{
  "norm_position": "pre",
  "head_dim": 16,
  "inner_norm": false,
  "residual_init": "none",
  "warmup_steps": 550
}
Rows from block 8 of a small autoregressive pixel model, named by matrix and row number. Rows with one number belong to one neuron. Each number is 128 + 32 x the weight over its row's rms, rounded and kept within 0 to 255. All counts start at 0. Numbers have three digits each.
After each neuron's rows are labels from the 100 images, of 14976, where the neuron reaches its highest value: "responds to" is what is common among them. Only what is clearly more common there than usual is listed. The data: single printed letters, digits and signs in grey, bent and noisy. In brackets: how many of the 100.
# fc1: MLP up (model.blocks.8.mlp.fc1.weight, 512x128), inputs 64-127
# fc2: MLP down (model.blocks.8.mlp.fc2.weight, 128x512, transposed), outputs 64-127

fc1.469:129097139136150109124175141184120213110155158093188102130095128072127143073165131062126131131103147115131112162102112134106079123123100095129138142141147136099118064092109105119090184111114109
fc2.469:075127128166140137150104128093158122100174189197062142096116130177165098170103115125091163127118103149177150151116061124158165121122099166136114107128161084101098236164137163134126102152144137
responds to: dark on light (85)

fc1.24:129154169133121143047128077121149114180127189151138087195110125114128150139170092115124117224074158120108155153060206108127097145129102117069130157117150118143160158073071087147125146138138155
fc2.24:169128127118161100178165080149127147126069095094091108109139155151160117118113126132110131078125128114219147146187080096186144123139097087119120167109116110157151120150163129168135157119134136
responds to: small letter (61)

fc1.305:088194134116151088148114085162100140149146164166087098154121108112147121114137145135133135108079081079147121145145186102096135156190151114110059160099184093132157080095151136101127159081108085
fc2.305:178101124144102100146108149118136084111123157132145172204085084111137156104136086167108147125135113119099177209121123049156137131113124113121114109160191159142179111168104128132000100111150133
responds to: dark on light (98)

fc1.205:111103155111118165176149186106113089154176128191134114151044098122164139077144149083108088168118168066136147097150095148127106131146056127129165143100147112115185090096106102097113136137132096
fc2.205:077166179109133142144093111102101104217157111167063183095093174141198109183150118131096110089147146085056167101105119149134120086186181078127124172085150117172147101154151179118098158159151129
responds to: dark on light (98)

fc1.81:114126169108175096129126148132137152167153177130103055123078094128175106173172137106192116124145124142151099092142199078164159208141119098094153113100173098115133169135153075165137152098114136
fc2.81:118134087135095160161155099113155098104126164123160094178078112133168156188144103135134136108149131112122175146155148105149152135132134117081228127147154143158147105097138130132000117094108123
responds to: dark on light (94)

fc1.480:108117142116166091163191106126150140165150060134135125148126145076125080177130146098100137156144209141093118108108097156178091136146160153145141149108123141109163182147107136176122125157169097
fc2.480:172074077154114119108141082163169109144136182118131113153093088115109148116138161128139150110168104129174137115136202101088197140131113151073149134183158160107143121158141109144000146124157090
responds to: bold (84)

fc1.8:069135106184144150130140077182141169138131185160164119130098099162138126114197117086179120134118115119179156126184195087144175124146114128131112100118143121132155024123219130096120125083135083
fc2.8:104076140111138137121082170129146095116192131079046131136115136141150154078139105084149119144162135079158126205196180097126134133122161103129187128160109149171101129165175163164111109189128109
responds to: dark on light (83)

fc1.194:095146131104170134111144154128111121139173188095054116150106072142111189109185078091099171158120150124122085168163131076163153131076119095153142142118112158142108103119071109144129151151171103
fc2.194:127148137138140081098105119052191123110129089103155161086102147119128094134131105142121180131151074120128099097124127121137125078064132152193132144145164101066043167158115117129159123116069143
responds to: dark on light (93)

fc1.492:079120165155086141101186171162102159178106123119080135163108111105163124146087144079084133130101103118100098137141107152123202083166097149123131085140132117163175150089098134129087083100136114
fc2.492:164142167113071195132146144186067092142069121114115149149086206155141155091111110136100111060138119136077110160119150170175091147196116148069146117115105168085169077098116157090123140095101138
responds to: dark on light (94)

fc1.471:120101163133104163176183125127163080153128073197085129127139086132075096112186144123118139049104124129117173073055130146173165112136131152102141142084076102204118145128152102145116146155163143
fc2.471:122125158101088159110133140156043141149124192110072162139093109135111102132135114127140137131177110126122112112114173150124137106151133114083121149091161147136130174143172178164000173121109123
responds to: bold (72)

fc1.54:109146167134126100180172129171107153141213119133067125153123147086131172124086110075108112129124159079115111121118081135167107197109141157090154107193149136160156088157148121137138145128196101
fc2.54:148127100065137105151121107154112115160070173105149162189085152187150143099151161154186100101152094157157164112166144101150149130173119159121117035159176149116144124116086098090119163141121112
responds to: capital (63)

fc1.392:123101089162142105139078105154160115131157122119182156118132104108161112144093101163108165137088142114151131118152169123172125067134142136184094193097073084164046102097168168120229105177083109
fc2.392:125139129143156131037125119128142133090169107119130110065245103103137091138121121053147137140135129101137156142137126142112138130092125141143119142089072118149051136120131148123255132125124102
responds to: small letter (61)

fc1.141:152101114166167109141175174128091166158208116188183087088114123085125131130089168127127103134089104099148143184142137132106045139121079070120125141132178130095169053094139109053141156151121132
fc2.141:056151127108085153180105129116097132072093087071079132136137141137139119125077121161153113144101153129144170077135092114142124151168188118167083105106117127097096110096078123136120109236117169
responds to: dark on light (83)

fc1.117:070131121167147134136131169107096170108109131126115106105127182109120149153136143111140161086132115072193145146136142156141078128142132137081107061105200122076118123109147073101190124108171132
fc2.117:087155126081160141133128145099150091133128122136118140147093191166143172098125092138178154131088164093085136130143155115122121114153141120126108106171159133082123124134108170084247156149123159
responds to: dark on light (65)

fc1.127:101122137116164117108126103135090150132114105174148140149061122119164163135121133121101144239159142144100178120148151085139189101127165144138095139120106120181134104134166091131143175144078142
fc2.127:106142084136128100063141136046133102122145117190075101100212090130157122158118124166148153146113162125122184094100148111087097132120102106149118143108119133171080155114094121109210112117143130
responds to: dark on light (68)

fc1.336:032113129121160180114159154148113160127189126141123179171107160139175121160142143095078089108105141121122099152174100143140120169127133124166095138219140119132105118154104126141136133190136111
fc2.336:129132073116144142134147101103120180092106096146149114147204127083160153085107151103122103135146153098110116142163121153114126125121130143163075195085131163131082081161145135098228077161126161
responds to: dark on light (78)

fc1.396:173064124117066139132152108054108118164150123082137103187160120111075144119146137162115169120174069154103155138153125129142132170125176110100072126116162168132158133181112079130120138192125121
fc2.396:168108139136111109188126123149087166134151089122142146125090190091088158133161082130094157119181133168102132131122126108109131111143128095094154131132105155149177073135128189118000148125128165
responds to: capital (62)

fc1.172:132113080127085116159127125064156165080142164134098091134129141098137122091085125143205119161132098094198136100181183141127175143170146135194137194131156155111075142138121129116118118129138130
fc2.172:144076143125159087148132149189101079193206121157148140132140080137096154131151133116097116101094117145093142164107109087136118136160137138060188122154170107120139198123115118112062141174070162
responds to: capital (64)

fc1.121:189130127135128070111161116131135153155114134132085103180140136120149102120102110106147172130084103066157138123167133142143088143136112085072108149100192133100097079071148068107151174139049101
fc2.121:097126144075139169094129132143113122111113068138118190116093123146129140110143081135175123151105149184103075131147092090105161140135078131158133104126054118110074122117059115161244098097158189
responds to: dark on light (70)

fc1.148:105144112152157111134085105106133202130130126088142111126122097058143120116107129075126180150141160148120198068130147127103111088141137157134110129115082141129125108090156128106102115136129126
fc2.148:105158110166075129053138103143151150088155122122140105087190074106155071168139099089119178194155111163162135099095111116138162108072149146115132193168114113156082147109150130113213142176147121
responds to: digit (31)

fc1.130:090146118123086129111183100135096105156105095167125174171075083111141109116187137076089085103136110137070135137107177084162144067108142186107166126094179132157169106122157147158164190148096090
fc2.130:125136131149173144142071176076113153087116158108072179168152147153140182149133147147150167102087143056152113142171068181140148156129136096101068128124122105150076180177175144098249119077083147
responds to: digit (33)

fc1.293:087107153176172127123175126129160092144133183185128122171113102121161096111176183128140114118101108073186073166173128071138127131141133100127085128114172115168183087166157092095085144059139109
fc2.293:154138107116031126110115146148104102166141151134137120156054146100150137087139115121176133101080102125137170101165172124145152102171153153060148136163161151162186077041126122075077138117118085
responds to: dark on light (97); bold (72)

fc1.352:108107095094125105129139107153126137174133143087136129214120174141111186118158141163130142124160118109155165114084118099145165100129111186111068109131145145120177165100157050194123094153158119
fc2.352:174132104143074120147116190152107177102079100078169062146120173115049181059104102148172140083129169197118160149129144135144094163165138134131118092184107177106129090128070085129046136125091140
responds to: dark on light (88); bold (72)